From a checkpoint of a small class-conditioned image flow-matching model.
Training: soap at rate 0.0041, 20500 steps, batches of 128.
Rows from block 5 of a small class-conditioned image flow-matching model, named by matrix and row number. Rows with one number belong to one neuron. Each number is 500 + 25 x the weight over its row's rms, rounded and kept within 0 to 999. All counts start at 0. Numbers have three digits each.
After each neuron's rows are labels from the 100 images, of 14976 (inputs lightly noised), where the neuron reaches its highest value: "top examples" is what is common among them. Only what is clearly more common there than usual is listed. The data: simulated grey scan slices of phantoms with and without marks.
# fc1: MLP up (model.blocks.5.mlp.fc1.weight, 1152x192), inputs 96-191
# fc2: MLP down (model.blocks.5.mlp.fc2.weight, 192x1152, transposed), outputs 96-191

fc1.122:463487519517524443488489499524500521514538506449545490477515490491477564482451487555509511518501507490461519541486517500519515522529491547471508547499438477503471510512507492479456537507505540494500456510501484493464475522472492536546484490504478437491467503529523504493495544511494551492
fc2.122:513567498490479510546473454506491492542457518485496468522527505514480488516483481514468483484509473511504489533516446511518477497491484529513499502496497497478510542497534474506491484497511492490554515574517507484464511508510519530516530484490574494469515496530512479515477533509550500516
top examples: bright spot; chest

fc1.1:554471528514496489522510493494493516535447484481501511525470496495516525504501500496455459494506507521493515485522495516437498527496515515529507498467481514550498493461445485482529453484532528483513485479508513477524510503478509532507510517475567488506455525503490457510542495485475506457
fc2.1:509508544515496508476467520497514486487481511515488475498483508508495457518505488499471517557502539450480461505470542433508480516480520540488501534492564474499535505451531485493537479471483499475515493540484462519487483479497502519507493464476517507475466507484468516511514497508528502486
top examples: side: right half; belly; several spots

fc1.697:507486519486524470493509495475543489518478505493526457489485488514473498515459444543496535493500511485490539535517522507518487476472478510494521515527526497470475514471534487488487475491500472510474486511496481465523430575498489495512523495503480535522496500529515522529472552507466499473
fc2.697:499527513518531487547476515497456501497441488439530501458504520512489493507492496505526490490495449479513546533489499512470465501540512517513499534545507512533528522493494518511497520524520454541498473455464536498490481505498499513495553523498505494487484467479483505564504477505466495500
top examples: dark spot; side: right half

fc1.250:494531488533485508453509516530515515461501467491489465493513500513508535480511467548508489510509494477477561502516454462516521489512483473495492557515465482537481535512591484489519518504508479457533486519480484535472480492507498499493531503504472464511502508516524499455495544510467507480
fc2.250:487515514482507482538522523498502487534468519469489506534456517505469494555500486468509518495510483507511516498499477504516558515472520501529525491491537523510528518492549454517484524507518517471514495491526457520469494500507503520481467484517494507473488508509524486488491629490496474471
top examples: side: left half; several spots; chest

fc1.398:488514551505557528523484466505498471482453535522498512518495508515491547505444493513484486504489516529540501509497536529517499547474533467511475501489557527478513523511527503527581499521544486463497526522482510512481496514525481465513498494499448461501479483498512491506498556482483514502
fc2.398:522514507529529497501470527516473436519488495551504499524489553496520508501463518516527541499497472509496517514520506483486496516535499502501522533495523518483492496489559512469530531492568492489524508503504535488496522476449498443496502560511472470488504504521513476530490467479529530471
top examples: limb

fc1.732:521483507515505519506472481500503517499491492502529518483501500520493497499490531506519446458514491525532503470528496495501559541500457538519495485513473425495533503538472513489521491511517475463516505528527485524504520472516500490508488499457521554478494457493511479507496517512513531504
fc2.732:519506493477500474483484514462450486516470484547515437514479482513550542513523525523494497468480484492467569472485434446513535532516524441468481560508460505479509561489500498509555494493526510492499537490530448506489543492501515504489543501481530524535506522512502493491502504523487488474
top examples: dark spot; side: left half

fc1.652:502551502468498503467527481508475481509470499491518421484463451519482528475510519549512469485502491491507511480521473477545484532524428497490516518523478489502554517494424515510523493481478512502485511515511468516508474514504514484509503551492486479502541465515516506466499461497526505512
fc2.652:550504496495460498516488504474488526506507493513492477500454511494459472527501507531523533489496545475470486488501522505486493489524511476513481519513535464571476494476585471486481492515502510542524485452545488490477449489451495489518471516515497495522481485540519480511479447466526493565
top examples: noisy; streaks

fc1.538:480508512465494486508492492516486523474536476511510511478490524485468462504552492506455513509502475529524472539538535468524526453503513536527520513474498505522473513502537459502530502476498486434499519462513497504470514546494510478463541503483467517522489474482470494454480516512473491551
fc2.538:471483495489500499477497486495485571524502456467506526472492467536492489511465469491482490501485482562496466478495508532502493480520525481462527481506499507495491472464525493503534554492508470490510518497463464465508473551486483490519491520526520513481502485484486497444538480465535513490
top examples: head; dark spot

fc1.517:469455502522541484535496460487512482535522486546500509482475505512456463491522509493465468506493500516535457492510492511485485514509499487516500439520492513493504526507490475478522487499461475476514535527495433489453517501492520475495509508528421503488512511537505481515519509502472496479
fc2.517:490499500519486499523508526537506484512530511549490516463512515489465559478469481512511496497479518509528460497529508502537530488480481513536485499505496497467509468455511510510506518485479490479527513499506542519509472515539516514535449508530471526521532509490525470498549532534495492483
top examples: head

fc1.452:496488515531520506511502490493506485486519502528515499505514528474482519503421509488530551509490501495507500511521470503490553519523483484447517493435517565488526438471514500491513497509527486533517515498502480459466544528528448487526534490499460469547482470494501479491507508474472498492
fc2.452:492498513503495480512496492481449501475500536470495507490486494512508512546494508502497474450512480476473481492508504438475504504518497545495491537504488471510532498495554491520479512494545500477517488507544488493491506544489468485505531494503521490554556541512514536491467505459498477472
top examples: limb

fc1.617:484524470452489510499511523531486503511494493509478458509480522520428499529515532518544493491504518453478487516508483496488502513493505486525487542465507483500512489506516485508506510450470513508502491487492519499512519522512469474490477484507408483525540537469517517497495502502443523530
fc2.617:535506536497548490533478505451526481490471481569507539460441511484487443499502479493494498501488564468519469513478495521496500550496481531518522483500492506553509481461481473513490483509533514549452451516518476505509500477505497485477475510498530520539508517505499539468512548466501447501
top examples: chest

fc1.156:508515518510500477565484498463521504505525529436533494495488471494514482535468536515474479482480518516495490495519495498501519486457454492448511461477534452547493496450491499500520473493482492505488483506505510508535526496505527467494475485515463499504504448473524474498513496474476497502
fc2.156:514474528505475486529505501496474514488528500512509486513462478495509483505501492489501559466477497470469606477492471480487501519498526450469501489513517506537514476468498491500515498462476506461504523460532517495519481547494512491482499499469483481489509531525529508501524495476558504504
top examples: limb

fc1.500:504470512525520498494487452498462458501504511502506494466494500511503478497476504538489535524518525546482462473485534553489507511468509524507512450494488526494536463475492486500501519487491538510501487510510468518492578553464532454516476490525511544508494472491514502461469484476455521484
fc2.500:517512535463503480490495509456460503481479496513515474501485481524512505538480500507504518559450504505486536484506524493532518510555530527469509511508484508505539526455574498514499530456519509552469467496518481523514521489517538483479498540537488521506523501476462509476484477504531527493
top examples: dark spot; head

fc1.438:496461496529492496529538478482502515506486509469484507509514511496508491467529506510467492508505487514495537522508540523521509472482526518507516506435526528512497584487489507522513508503492512515478501511518487493475505510485504517530488470485432509535486502499523509545478476498516527491
fc2.438:493543500532487524493468537498551490500529446501503500497527530490496494478516522490527491522489522477464523520514518449496482492523511504482482433514481505501518476479500562502542501469514508460509524499533509495485489511510519493479514522465495539488476495506503535505475519552533518525
top examples: belly

fc1.63:535499509498500490481505509503490443474499503536525503487455504540461493511503498477491494483486527493481463521522502526526503510496497533464534565518476476544544462417491503488528526536531458522543476498492505501492505496512475484499481499528459511488544478510478478490456500504518508524
fc2.63:503552477511522479467529511495483517477477472520499559483472489495505518489503482486479478502500548521543504526513528514483511454472450525474498522503540511467505483502459463523459493502495496490479452506478524534455513486488486517511523487534491466511500456445493540473509484453500510500
top examples: side: right half; belly; bright spot

fc1.281:512521495495502499542504470515490499498533511564513524528498534492507453499533455496495507501481490527562524506505492530466501524460499479480478489498508470483521565473563471462513453517497488495506477502486487500494479491555531466475453491483491515510501498496498502542542468480509532498
fc2.281:550466488541507508510473467495527516484484549470482462547474470473498502528535528508518522516483504468490549514445521487514513541544496508527520513463441519531482485461564486469466523542522493523523538499556454484511487455523501499508460471485499496493523510501508507461506542467527511504
top examples: chest

fc1.584:527514492491515483520503480508546539453518487520450485460486472528513484491481559504476505476456484506536451479499530526505477561497438488488485463491509464517518493512463532498531532510509486498481529477508517512493517497524504530466495492531488592490535483479508486485528542498500481486
fc2.584:484444485490493500500522488482485504494467535509491493529542485538477491501505508486536500466478489482494569420492481486500482519503471512563518477497481546476498491521473495501491519512467509574475551498506502507481523478504473496498538511529508531488514543524532525476502527495471525503
top examples: limb; dark spot

fc1.147:491514513510524456495525483513469496474486540496476497483476489501470448512443516483504513478478460514520553466520470489459521536525482493504518497447514494467511510516429544473462488484526505488513500534529504481519472499563471513494509504494471486468488522519510483468522534486514507500
fc2.147:501503532537497511486546500475541489500523465459480516476461492514490524482512553518478506485515521496534461496471541544497517500479490514505498517429502526502527485474513464511531515464482498487494471476486487481526491509509490539493489473493515540497490549469506570465521494532515557513
top examples: side: right half; belly; bright spot

fc1.499:511458505512529468513499443499520475484525525536489492494522501519507494473457492513507517517507509555497493548526556500488503487497510521505500539510496499490485430425518514464419529477494500515517537515500528534495498528522510528501491515532487493488503488495475460481498505496509526466
fc2.499:552486518505536503503529493501464498500552523486501512537515461492499513522489473457527490441516466511507472534475532491478483482544509498509530440502504496497493494484555522516535539483506502448512540546500487506459490506500492482498520496522519491486536472556506496535497499463482500499
top examples: dark spot

fc1.624:522426495471506488506503467498506493517535484453489504492509484482469463495487515491517442499521531488463493445503502518486503529485495494497496486539464509551490476531471464505534440513542496512521478513505482488498478478480505508498571471516560503473494512473501535535472473487511482521
fc2.624:518535477525498517479484488479498469484452513511501502536482492500475476481509484516547492519504457514506487478506494461501517498498490549466479532482495519483504506519506495491522501499508482468498519524500482500484505491511481508520533498499493480465478478528485480562525473469488488484
top examples: side: right half; bright spot; chest

fc1.66:533513496519484444470508484519516503488505487504484484499492546491498512510472483538491494488510520539511445507532499527482518531539466510477495503471538514477480443454516502457489508471540434533469534474479465503502533515516540493489468470488473498480546495475512490473507474508503476502
fc2.66:497465463510484530496521505485481485458481498518503503486545502456485526458532530488514494506479541515506560518484512498468487506471529521486526457536480555441458537505458475494484514515522507544509489486506460510531522465536452517491495484496513497525493486513509511522480516496479502495
top examples: belly

fc1.253:477524537471520478522513474515454493509507516542482522496490482550487499539457483527495518481468503508505500499530484506500508541459476457476508502565525511469507513464523490502558504513528524508516521470497506492471481517560471480538518500501446474511503493520514482482497548491526519499
fc2.253:485463524460500484490453482519493478521478511466509569534511476516519502513495499491489523528486437501502534503479533535483514522533457503480513509467511471511487539537529555493521484491523511476540507511512540520504498529488491492480515516477485510482492507503532470508522486471541514449
top examples: limb

fc1.555:497435522514516499545519586512464495511529441491535489460520509475502464505495487514524500512509493522513502501529518488473475486493495509485508574462498484431459485475457478504506473482539490506504460474531472482512524507482501511521510468512453511510476502487503473508511504483466501471
fc2.555:520496513506503485509520500512519521476528520527511544504489510565517523535509547510510526487488493477458468511510523555522473513512470534559504520505504494523504544491531514504535479471450496531470534555511502507533531429491539491501514503489468489499479492530524472538490453483523468520
top examples: side: right half; belly

fc1.5:476515481514504516512551502489524465500537480515540514520509526512484516524439484521504480510510482491524546501561473504523516464506490509497503472510482449491522526459552457472495538511484522467499496538525481507481533491534519487515500482503498505451497510544483468446483467491556522491
fc2.5:518485500492472529487507507500506516488527475478533516479483513523475474558497469495513475547505457478502513467476509505483513466470483493506533484534532535548494475511571500554502541499485529454465507488496501535467510523516492494497491512464520478507501503474517482529500547497489503499
top examples: low contrast

fc1.275:417434506525485494519544512531492515511500521506481483469536472463463515485496517512491480431481496520484499534481539527519477492461498486506492527533500487467509498515518503490486496491482571477489477494490490513540466468507461524464477515532547488505509436521508539523502468497488516537
fc2.275:468486481528486490474508491481506491467516497495491447492476462527524471480501491467509479490532512514540547504481486454485437500513522488493525480527485519512466489503464520501493487505497519503499519492470475477479505408509504530450460456482467525521503479482517502522540437506503517444
top examples: side: right half; dark spot

fc1.148:496559536478509524497554537487511475469478483499471455481489513491546478516500531484454471455505507503497525495545508529471488555505474495556486501539484493507496551507492501471535482502534500525492504481522503480476486550495486513510502483494503492500511492484451506517488540486495529472
fc2.148:489457473499543488491504393496478395492507505524480486520479497498471469545538513483527471483496535489494458529492522521483538514491509545530491517510521474492515501555499467520502473478495476522487514538492456493477519501506476483477495464500520523538502516490518503508464529508488512507
top examples: head

fc1.327:491444496494477493553482486498494500519506512480508495504470479546551468541525476508493512501503504533500504520527448456474515501482489515514468539554527522439479502515477526496459470492509532478513511524498480497495435495487471514521479552498424484506513493499496510511483578508520509500
fc2.327:498497526507520482536466489515464503503479521490475476525527508458500546499518495501454530527496507499513495530492490564504490528507507483442521511498496472531496519492525487526534452490430530509518516476490494493472551483534469538519520447440426495497520491504481492504501505496527488524
top examples: limb

fc1.235:503489534524498494500543490495503526490504503484455460478522495486543486490439475500518521510483524529514526521522531504487507573503519511489513544514476491492475479512471510496505506513504516485512465512490483490509465559498500493535480486525469489536534480526496498506465456490478451488
fc2.235:530494516495494475520487535522497504488494463472515498463523495530525497522504531506513476498495470518529561549505517487469543502484493502491523504507493528484505551508537454550468481546512505502457500466464503498503483513501529515522477513474452497530474511487495513539496501505508488458
top examples: dark spot; side: left half; limb

fc1.72:490471497501519537509545476549514505525503518506528426470489498508546502484441505548526492468501469499531473513511502510487499506511476460466501509497508497504490490459480467512509497514479480488473467472509517493506521456471500495481498501498429552492518519521467465460518522462534535502
fc2.72:523532524508491542458492501499471524487497490474514562464469494514456522540496501508530488528491504491501496495493516557528519529474516464550498467508514513544490515485563544531499497542496507471547531479449555500499492505522559482499500488528525509503497493503505472484513479517525492486
top examples: head

fc1.100:529511525474490564496477454471524542514498504524511511467514528505482478487531446518503502490519519481503467491528488492453512505492493503508501452515478501465489505518487458485515455471460536467502505528514481460506452480483496520493476508492508516498494495469475489423482478485476486524
fc2.100:497539555458512515505480558523506488503513500436512498515520507509495491507518558523488509477523602516506503487459501493513522475532495528469482523488498488476545469517497490496484522505475528515510480499485467498481484445530487531491484509531502493527482490461483478471455542483525496545
top examples: belly

fc1.318:518513514510468504483484502536520487480542498521497518466486499528500473548466478521501513507501497469505462532533486476536485520501535514507530517553513538483517456442489489487511482478502479502451561469486496514530543517509499504460483501506474466526471504511500443476545509479483504477
fc2.318:511520491539478481460501485498497498483509469520506511490524499464535497465528543473503464506479528492520508480474556516446470485500522518447479524568525499516511509506429516493503489471524494516518525500449521486482520511537486493483533510494559521529481500450469515530522462465484465506
top examples: side: right half

fc1.406:489437525522506511514477496513530482527482492430482501510503503503440500502491502542499487488502494485466515469503505548438496543500480499528510519488501478507494520457482468520509501504480494517484478513490481493487492532501490468497547515519456452508484531518504496522491489477560559522
fc2.406:499517489501496506516481472486470507518487482571486479502547518501490514518514535520493510541505486510484543514496455449529502465502501516480501533515532500453511492484509460468487534505495501482514530497501514471468492542508532492484518488494528451437473471495516498530504501506509488528
top examples: side: right half; belly; bright spot; finding: several spots

fc1.299:503473539534498511492507476471508525466521498476505546485490539499527500480509447501541503493529496485503545514542490517499526543477497517469520479482492568481485502493490475484466496486506462518476473462492489499487452455544508454523452503521503475522557491451496517459516483497505517504
fc2.299:495452496522512520450482465519522525507435502476492536488499481492471507490485539515477507530494555546519470544494505487523485520524494549473483488496515508470506512488523516496456475534531508476442497521514455488518529496505519493514505500498511487507493516510477504504487488462487485505
top examples: head

fc1.587:496447448461539465503506531509505548473513485474474503481467495518514540539467484473529531470521536515464486507542515449484492491505477441495454531527481489510485481516533441495459496487465507502534481509478477484448477530470462535497490470456498536494532480515463496484517485497445497522
fc2.587:488487568484499530492492523470531493534561500498514483530475507469513496464471540482458515511529478496494542529473480485527504480529486521514499496504485499483538516530565500563455521482496514512508474504501501482539509504513499521484475507480531541504481469485492511429487511476507528513
top examples: low contrast

fc1.658:493497446483476500535493523505539501541543487472466463502513470474492458545491477487494484494504467472496515496558491486540501479495516520511493491570450498569465517550536455512502467467504494483499538479520462469499509515463491512499552480484494481488509472500533463502454531500501523483
fc2.658:457487540517467539452499457519459543466497504483462537477526487519474531536461492484529518518492540500490529470471485497522510511487522491541482522493517487506514487501550506483542451491503552487520494518494484470489477477501508448518447479553452516493477528486516477492484502517490469551
top examples: bright spot; chest; several spots

fc1.209:504454487519465487499511479514493511507510508487460516543560495520498510481541466491538539513519515503473488487497505470520532508514514494549510517533465514533484498525495510498484480504431532501511461466488477454481516506456473480531561487497500512496485506505490519530499502469523497522
fc2.209:520503559548507480512484531501550456519496480459501532506480527489529520544526502519450487482490459509494522502512469490480514490503464500449495513496506521492495492493504501489496471479508532470520506524492495524520505449509494501496508537467581511473530507509500485474510500490514478485
top examples: side: right half; bright spot

fc1.510:463502502537491512492514499507517528507513495491471490501522491431483503497513492498518481478519478497469499496479487481526529526470463496530473519510499523476525529555523473494524491518516528495531487530486517481518464486495485486549488487426531422495453469477489487526477453475483481498
fc2.510:485462527492510512465505454512523467485527470502496486481480474498504508486510547482472487507484534509547460469477528535454524538534518545504544513487521514509515487502527488458540504477516490464556492493511507503493489492488426514455496503518457475526494533475481518531517459513528457524
top examples: head

fc1.296:511507467503531477519507456471519501490496475551496462483522476500521489525515493498492534493508476534493529492498498529448477468511489490513453465513495488541488514540526472479495477468512472495526545487489478509491463480495469492529492483500558597471494478458475513536530492474445469506
fc2.296:470479470534515465509506451466495504489500504526511460532505511487480523505531501490525521534475418496519514460496467515495488487474482489574520475537508482509482510517539461491493472477562479470482522517502453504520503451509463496499519492527543480434513550517496487516530512508533511484
top examples: belly

fc1.312:500535481490553495534488480548508527466482523548487531508505487519443444532527458506510484476494484508481494514479531452476505464485488442455488522520506508461514520550526452504490504515496505515544470530511546458527515519496497494561526505508495462507491538447503528503525487489483504493
fc2.312:514507551471504462519524474474500532530465521443518514486442474520500500471515520471515509483537501452528511457455525513509499469487533518544485471521475509509492489481490459518483474517506498518508493487496532506507472494512532530519538493509544517518490524516501489484452528496522455565
top examples: limb

fc1.282:496441480502473528536500476509475477527488452506496486525500525536472487521517457535487530515487472488483513512522440514493467495482519477499506495490484465536473470497457442494487450487506477464492537496517475507495469525472471478525542507522461502491507466508495511481512501506479455474
fc2.282:538492546482492519510469514521473498498526514510505522504501518517478476498484450526483479518485527465483526480459531495528492521488502503473490467484498491525494543455558483522475473537471481514499508531440476512491481505476475535510521506528519501475499478502508519517465458518510494482
top examples: belly

fc1.509:526493507507477474498495478494495435483476494469447516509534474498481475535495499514512481493484467478546485471568505500516504488514498481496530511470488525522526488494484462502481472476464486496538478560514503507501494468500510531510485497522537457495527512515521456441491517492508512533
fc2.509:530530511538509493464467453474537527484456487476502453449514500522485499461519521463496448514485548498471487498493535499489523523504490526530481528470554524488544529483534513515505475451532501498480452458496490505521529500496470514469472513503546522529486511493499556485495476510528492500
top examples: low contrast; belly

fc1.725:477529499507522477453529506522485473497484499472509519509497499502533526525491437531513510477471513523486529452549492517518470488464479493481525499472563539499513517441467534483480458510435444474506476506530472486493526502499499479488523517515548469478514456518504498496491479503508495499
fc2.725:532506478492498444474518477487480526511495483520487554484511481524507503491514442523486557493498485497517523536469483475523515516516514495548512525504511510500446450495492487532454481525483498517496475452488499490494575473537535490527522524485485474509486463509522527505510500463518491513
top examples: limb

fc1.661:539470475509487500525502469521476485492520510498519503509463463472444502516553492547494486516495511498435496525530484520519505501489493478522548471487498484520513487472493480488498489496510515501478480475451493494519503512509531479529480541522489492480490492476493531412495533444505533501
fc2.661:512502515502487505482418486504493496488482472502500517481502528504461477534523484498483496531510560493476492515462498467510466544492479512481493518519492503561504521435569518480492462491483512506498469499521486482487479491498480496541453539493506511510526535513490511504496501480501496540
top examples: head

fc1.488:471508482499486480490509490500488485488519519479475475474483521440512530516508504470497505503499490479545511527528507484478472532544449518509541534568539510543529479468492457487476501517483553483482495539511510481496506480511501491535484508471500527498527485502507491534542537510524486495
fc2.488:497448463513513495483450507509513500479492508484522493532521473504476501539485512517528531523552514477486508574464484525501530511482470505465502507496533512479503496459488479478536478518486486513476484505451478466527507535512506500471503510543490542529489443502508474446503494506552530539
top examples: head

fc1.176:510492505528490509462469475508457522509465491503466505454486488492526496505498508508481518532486479516483509500526507495501500517458504457455511470522478504499476518505498455514521472501489520483491495497524471463539518500486494496510481492487502549487483442515515516543497509475529476456
fc2.176:527484527484483503473488501478476492501502490477531513522504502541494509526479493530499494516538479510481513510519486506488520498520499506482479526498531484519518472438549484504496513446503554443461523503506464537507497486489488492520475517573537513505481517521507496456486511551481432511
top examples: dark spot

fc1.139:443469492540497486506499523533517529512482490513521510497499510495552512483446527537531482523489500493512527520500495490519525548491515481501538502533477503522514542514555493481514482494560509504486465512478497502501501527513475489512513494488515540455491475477491512543489522520517478491
fc2.139:502476503493492475475512489452483496463422499494481508484489513498490485487496511476432535485515516575496513519503534514490456469520497531473468500498455499509486478466530439517491532500541530534480490531527519485503492511511568510492509481488537543521508457499518504481494498507467505505
top examples: bright spot

fc1.344:473501499495493525490503505511513466536507506529544494467515476493511488468449511511493526506461555492503518493532475517484487510492471504508516487495483485486488466511455532502502461526499513472449570511497490501522516465505494510543508520556551497484498473500470532516508525512496524505
fc2.344:490473543528502533515488541501503478496516497439507493503546541503461527503522503492473500508520514490512487506470488508500491480532453480494504480508496502494532523479556493519481511473518495538531555545485495496462491461515457484520472502436507518499508526504505537466497476482501510504
top examples: low contrast; belly

fc1.659:502512485525515513489544484483532493463547449520515532528534496482458533449523482505545510506525505453473529535520496468437503506520467484552513498455545513528498515490503499468517506535461510478487477489502496500527466502475493480516479514504559477485502509473503501499469482490485514512
fc2.659:483501512471473480452520517573518525526487498438512504488526484506449498474527490483493510502509561511507497471481497519499499470497535536521504499505479512471524460532510481477621497535482500498475532544493458475492490548512525497488474480519514507514501461472517514484522473461501512514
top examples: head

fc1.762:486511473541472447450529499536501468501526521524507478494502511498527471507458510498504465497479508504520558528503520505530499502487510486486504509554455485528451512487505518466507504496483477490485462507473514489457453515454508497484487500514547467502437508471473488465514514480512545505
fc2.762:504503501518521512513491496485497476513509466430512455452487494489496492504519485489456490513480526497494511492541502521475487519489516534506481481539493484533512487446510531538509495500529492444471500522533521515515456506505502484502492474522538514489489497489500479527539520489484488533
top examples: limb

fc1.259:452497493484497460544511475528519507492541500449507520492497480514441505513446543528543504541495477489540470481527535518491513515506502488540505500533509521482489487497515496491475512536514478491472547485533492503496552458491480492477479499497495526473524515504509486515508498535546491532
fc2.259:495467499473492478509491491492444497530469517520503482527474524520458564512512528489511494459509530497491457532485494496538505530510492563472515484499524490515509515492537457487521470526476462518525466496480423504481505498496457495487488461487509515516530472508526507487484540455524460523
top examples: low contrast